From a checkpoint of a small model that answers yes/no questions on an image's attributes.
Model: 16M parameters, 48-pixel images, encoder arch vit, encoder norm layernorm, encoder activation gelu, encoder moe expert_choice, encoder num experts 16, encoder patch size [4, 4], encoder layers 8, encoder width 160, fusion encoder width 256, fusion encoder layers 10, fusion encoder norm layernorm, fusion encoder activation gelu, fusion encoder moe soft, fusion encoder num experts 32.
Rows from block 7 of the fusion encoder of a small model that answers yes/no questions on an image's attributes, named by matrix and row number. Rows with one number within an expert belong to one neuron, the router's apart. Each number is 500 + 40 x the weight over its row's rms, rounded and kept within 0 to 999. All counts start at 0. Numbers have three digits each. After the name is the row's rms in percent of the matrix's.
After each expert's rows are labels from the 100 texts, of 14848, where the router gives the expert most weight on average: "fires on" is the input token at the peak. Only what is clearly more common there than usual is listed. The data: patchworks of several textures. In brackets: how many of the 100.
# router: slot weights (fusion_encoder.blocks.7.mlp.router.weight, 32x256), inputs 86-171
# up: expert up (fusion_encoder.blocks.7.mlp.up, 32x64x256), inputs 86-171
# down: expert down (fusion_encoder.blocks.7.mlp.down, 32x256x64, transposed), outputs 86-171

# expert 8
router.8 077:533550603498530496526553530530558485550474592511425510480509473530475444512486529504502496490501604549557502532449449519527519487535564446474512482563478562538499427570440513557458477450473545502481482516518438509460480557477510597476472498499504463482527468
up.0 070:488484483537513589473558520572505487510522501515530551519529551475482462466461463503463475461537457462473484479525515490552446515504496534440522531480437467485472456482500456502538497420524427516492546479494570463527477487538525462523580555573486461442530475
down.0 081:500522504514492572489484438516511487486430535503447484482440493550557505460538516499523502536540541494499576475400447531500492508537512528530468490529513534504517439456520482517496470518498520545485480579463581503462525477547552417563523519494489504553535550
fires on: "rings" (27); "zigzag" (16); "brown" (14); "striped" (14)

# expert 24
router.24 091:509485513553496485550480517510563475543507568499475555458524471503496543509419512520452491533506527470493491420526451478560510508553481454478526494503474450549520421506527478548454479447412427516437489443507523447537444506436502515507512470529495414490514445
up.0 095:570535494442504579398579503552375499544495452550526540535471529540566479471566469449441440498509514517444549553476530527527497457448576517491469508501515514493521497473482519453511493503516543470580515474472521541460575531537481501492515505533516521536506477
down.0 086:438581526493571537565509470484584463489482467486494552504575469527508494525524506505475518486439572498515448470474460396463532421515513552559493480552545489485461502471483462508465508520448495456516578540483481525499473581548498463510476547478514465553512499
fires on: "rings" (49); "striped" (47)

# expert 15
router.15 133:544497532477508516525558545571476454496491426499437487509566482460413536464457439462450432506520423495524510528509487554563443487547430573517457513492456493554535467511524489532486490507487432465523584456488591515513469513569491426532500532558499460490495507
up.0 093:448434523480558382447504493523499531441455502487558453469499488428503468544509463502519526532472519507484522458464487490464448537520463525486482493494501528519473538475552566457515517568524518469509476488482468561485473505430492476430493543372462513462489541
down.0 112:552467481462503504447536452568486580487562480537497478485518570448508475534421553559493463534528487510524500499573513508548493540552546500486476503411543526508500464524533426477517548486542499545533518490531528505512494454440447563479489412464488525439502491
fires on: "rays" (46); "camouflage" (44); "cloudy" (8)

# expert 11
router.11 089:456504560451578483555513519532500456452520457472514470510523533479405450439524425426574497425465474464457513524399502544502496528558483538514480554519499493554468486455384518510473464520539553412516490457461481488464464495430553457548507558479428461462456481
up.0 087:548494511532506553475556471467567502483491623466446531456447562498471525498478538571466494481558557433514556411537477471532538523476492526481541480441503564452447448493487504543493542487534460568478456531516518457565469492517589535499498505530490497483457513
down.0 082:536533465540479513476488498495482460545473490460506494504481494581503582505465417470510472521610474488483518458465491495457526463424459482468493431447479493475468491434450531517431467443433547551506459534431558486495452563568544468532494543511496434530459493
fires on: "veined" (29); "speckled" (29); "plain" (15); "bubbly" (12)

# expert 0
router.0 123:514468540480477488561512538554494431489458461491455444488545496450409561470453463483499474508516443498529488537493492583576464526564446507548539474519534525587549427468524459559493430521488429455515577489531586536486464469481537407566504509523498486447488498
up.0 100:504465539446521510529504485576469481477522417557512507474552455430497518483535466487461482483463510548492561572498475545554449511547495496479446498565489449548563498453554489468583445486538497458547575464500520519469529405545463475439495455494478477452512531
down.0 080:446597512426491505467466549442511477539515473479497480467538471570544499496518502451533535504506515518496482468511549500419526436498549485509481519515469485520502543526454518460425492471446562470536493502516517478520468569487469529483495460517515485582532483
fires on: "studded" (66); "spotted" (34)

# expert 18
router.18 075:502526604550494539524449546495543509547537583534464558437487548507536455516452627515565530501502593470536498543490521470490538488489525503467501498525482515452511463528485520503534467452429510530489451437592457505475455528501504559458469449469451544521509467
up.0 065:481449499487549556516540458533483507469508507527500545498483523471484432442503506534513446453474495497498478506519559451520466530557473518540538544514455503499488451489531455454566500421547448422548577519532555507568461436556534527504560507498512464436506480
down.0 087:563552481503466528492470503412483443567535518456483555490411467492539467510470541482563498496528551489524493456434497501448565410464454514500521460560533529509551426442525508535461478471455505515477434594474504523474486512555513470540443508510557464569463475
fires on: "striped" (32); "rings" (32); "wavy" (23); "zigzag" (8)

# expert 20
router.20 090:511561503467497490494562517559483531553448569545476515463495535502508471472490481446576454453445591517561560536427481565524465489460530458448525510515516499580539461411443508508552421474472592459473526495532472516457539510434524512465477492493507495521423448
up.0 106:480505511514567491505476391461523525473483515469534468527506523496512546502491521524526553548518530462503559515492534413456537494511531507501503542493477496471466510494467503503520508545469458496521406610500501505541501513525494518493505499480495537480448610
down.0 101:563536463534464496451505488464455446545550473532443492542466505515532594468488555462564526462554453428561507471450470448447510507478438538499573455502516500459554477443453553552526498473485534530460532519464545466528519523581526472540463457563530461560437489
fires on: "brick" (54); "woven" (19); "scaly" (17)

# expert 25
router.25 115:502533474437498485522540529580456435490554434517503465513551519511468483393488439415516468444444435499440496581462504549525468491522491567516481515494501475572507474466436474438505456476513515424569553478473541517471520476485482421538526519518466452490446468
up.0 116:585514498471468499440547579511490518533479530527454560427503495533490518482491484476461481514487512498492532474480461570574545482471524509486464479527492470517529488512508571507466560470484481463480574420486507514459484548516490459491477489542495463503506411
down.0 106:489426553527494504524554518528550513453552566468497500432482525455448469455461497548414431522521540558480501561523508503512464566519492560544490566532418556447445481531524455525536478481533461522559468577568450516538485422525475505473575581519449561434554564
fires on: "plain" (60); "veined" (21); "speckled" (10); "cloudy" (9)

# expert 21
router.21 111:526505484480447486497515473549441437548544458508497471601488577461459484409468512453563458473512470480501529568470580535463461468516461506544564522481508517514528480442492420448562372488536543540557530536526506498511572424464491411511526472515525537492457502
up.0 083:564495558455491467488522530522524520573441543536464391485498556503477643428495502492525523533429543477543621504506561492522528552478517532553537507502539473524537476507473503480514501558516522528514496513517514536493439495452547459463437480481558446467375525
down.0 084:494540521524446530476462534506588430529491590462471481487471492545465495533465496527499485538568525493532526416471500493488504467481530548526507449573471567504495456511498514557487524485484456569515418597552457450554487530509527454512489483579475492475536538
fires on: "cracked" (58); "brick" (26); "bubbly" (15)

# expert 16
router.16 064:545488563429503579458521521539445464549526468519448489541513567474397513458455450458498463485514464465481550579507595483493451478495426537545504483515465515528562471503490457485517438504539441513567521526546580541493488487586520480475480534541565536506472504
up.0 087:498596485482498603493497572510472517488486443538494505515528528574459495490471501513519543429505408487538433537476460542489509471482487561523502437485493519476489533487474461529507438510489494534493495462519556516553504531553528436509529535521533582515502468
down.0 103:452505500481470574509497493515530443470445483516482557521444436499484504475500520493531473480517532512533487472488513534485503481512484509503519429497530520586507467401439444524478432459478506561425508557504511453482463481506577446506502501538506517531486442
fires on: "pink" (22); "purple" (17); "yellow" (14); "furry" (10)

# expert 23
router.23 112:538494481527446492499494539509486529554496525554425557460522501512423590453401478455475480478511475486541477465491475567575507470529458484466522512504497466560554392503545476588482485475450429536461557461493513513472479520466533458490541428521534422517514460
up.0 081:502466495464500471546530492520554491484440409473490437483545530495409453541508487499504508486546458511563461530437499519457430526490364485485583469476430497512490580507506526539568507436528474470492466535554541516533458439565509504527468530529509470453491556
down.0 088:513413544486494564489566521582526497480521493517503466488504556465510413473544466550492466469485487558511568562439530568563454561512546584544483500479486611550527468440488449465559503515553532488458538547495488526480556458513527513439499478494432516424472558
fires on: "diamond" (39); "checkered" (33); "dotted" (28)

# expert 4
router.4 091:490469490520408472478476489536498492547485597493506493511505517466481571456468570490520495502501565543514479436503498522530513512512469435493564455493536524532545423454555465550481501504478521543450520516512484522516505511447479510487543480484521495464453510
up.0 093:548494501481500539488548541522446521518507538539456587474502518474500488471536461487432434470481515510550546501497482522630528508468584540495442477489554519529487403504503539543479539468477505515478600480464477512482536561527497484497523484538465492525465466
down.0 112:523552482512499575525508485452528479489458539479492541478486425583503524487552507498516522445517548530538481435398439472466523478491459504484501433557526529458483480417530515526467488441453488458446504564450507484508535547505577483527489511466537447559451466
fires on: "zigzag" (86); "looped" (7)

# expert 3
router.3 133:507464517458490548541563529575446498484537417529505503496541507464432531429464462451474433480455452460461543557515520531574434518561473554482468551479460476540529461505502490530538489489553458459509588471478610519474481451530486444526543522565490493441501488
up.0 072:526555425521442565505461549486500522590530505516535509546462539536577485472505559437568536437528511514479450515506543480450556477447541480496541510494568530443479479553464502481462523452471520528518456504508459505506557522480533490515468424532557567551544492
down.0 100:508506459594543476503517537522468455459475478504483527536527418526556533530506419488538503503498459460542555469456490569537488446495419443490463410475548474543505550461502559494438477516494528449409491455409522504484539483475572458510493518574544423515456459
fires on: "plain" (90)

# expert 1
router.1 111:482528527428566474487504483508471457501460455477511485515501586482479486480548490423540522490453471493455531561462505494452511480457470571511478520501482466537509494421455535411520410516491566446538504513534522545496502484519494472463492498451506483511413513
up.0 094:526528533477506512416470489449485466546510471470496528501450547506548495491560496495541552456459488487484513501498526506463545450414492549472536475487516496495434482436436496482552466479497523486557484541607501488495528495510470478432478537477491600519454484
down.0 108:522484472520440575452487490530526465470502533455428491533442486492552551461528499468559508507546526493533535496423446503524488525522445505484533442551517543521527433465542495581495469491540522514451497542478574460466537482555569483572477489521436461513518501
fires on: "bubbly" (48); "cracked" (19); "grey" (18); "furry" (9)

# expert 10
router.10 096:470528557466553517490513485534483472495449517463498526458509591506473437488519502451527456525440470470490567522443542501445498474494491596463438545510454513503514511423485526443517402488468516467546539501539536535473529510514498488478538518484435531518445493
up.0 088:465546526484578507513465401461529595440448534477493555517515497540544496515582496528548563545473543446511530489447500449463500509461506486470491534495497463523481551464457549477465573520466490440435455503482440532515501545443506549510511477444478476458458543
down.0 096:479404533507503565505520502573525481420461492469476527518529439429507433463527471503521474467502500545491526523403439578534435565561506565467500486557512576540483475473546481535512500491532504467499536551479546538499496421511504506516467499485458519429514502
fires on: "mosaic" (62); "furry" (20); "plain" (12)

# expert 22
router.22 089:446447593510481495455443455498484458552464558523460425501488536459440542512479557547517521497479529499509539451498571486481445478524466497556601488529493492522564501478525486599496478526513498484521489529557552543507436472480451517502536508514541519417463546
up.0 095:525517506527460566515463533441472474556501445515474618488463547598520523530518515519474465492510460500495509510575544488567557417502529569533504487508483502467526453501444470452466499489492469539517554485486522467485468533526514497488442475562536541562516409
down.0 082:490472584539510553543493467579546462493502517512490540513478514477514499480426526554528477490506534500455539485464477498589467503534470531495544506475473527498499479489521442589504453499484466534460514500451472573525488465515516548535581474552437496471519586
fires on: "green" (41); "orange" (15); "brown" (12)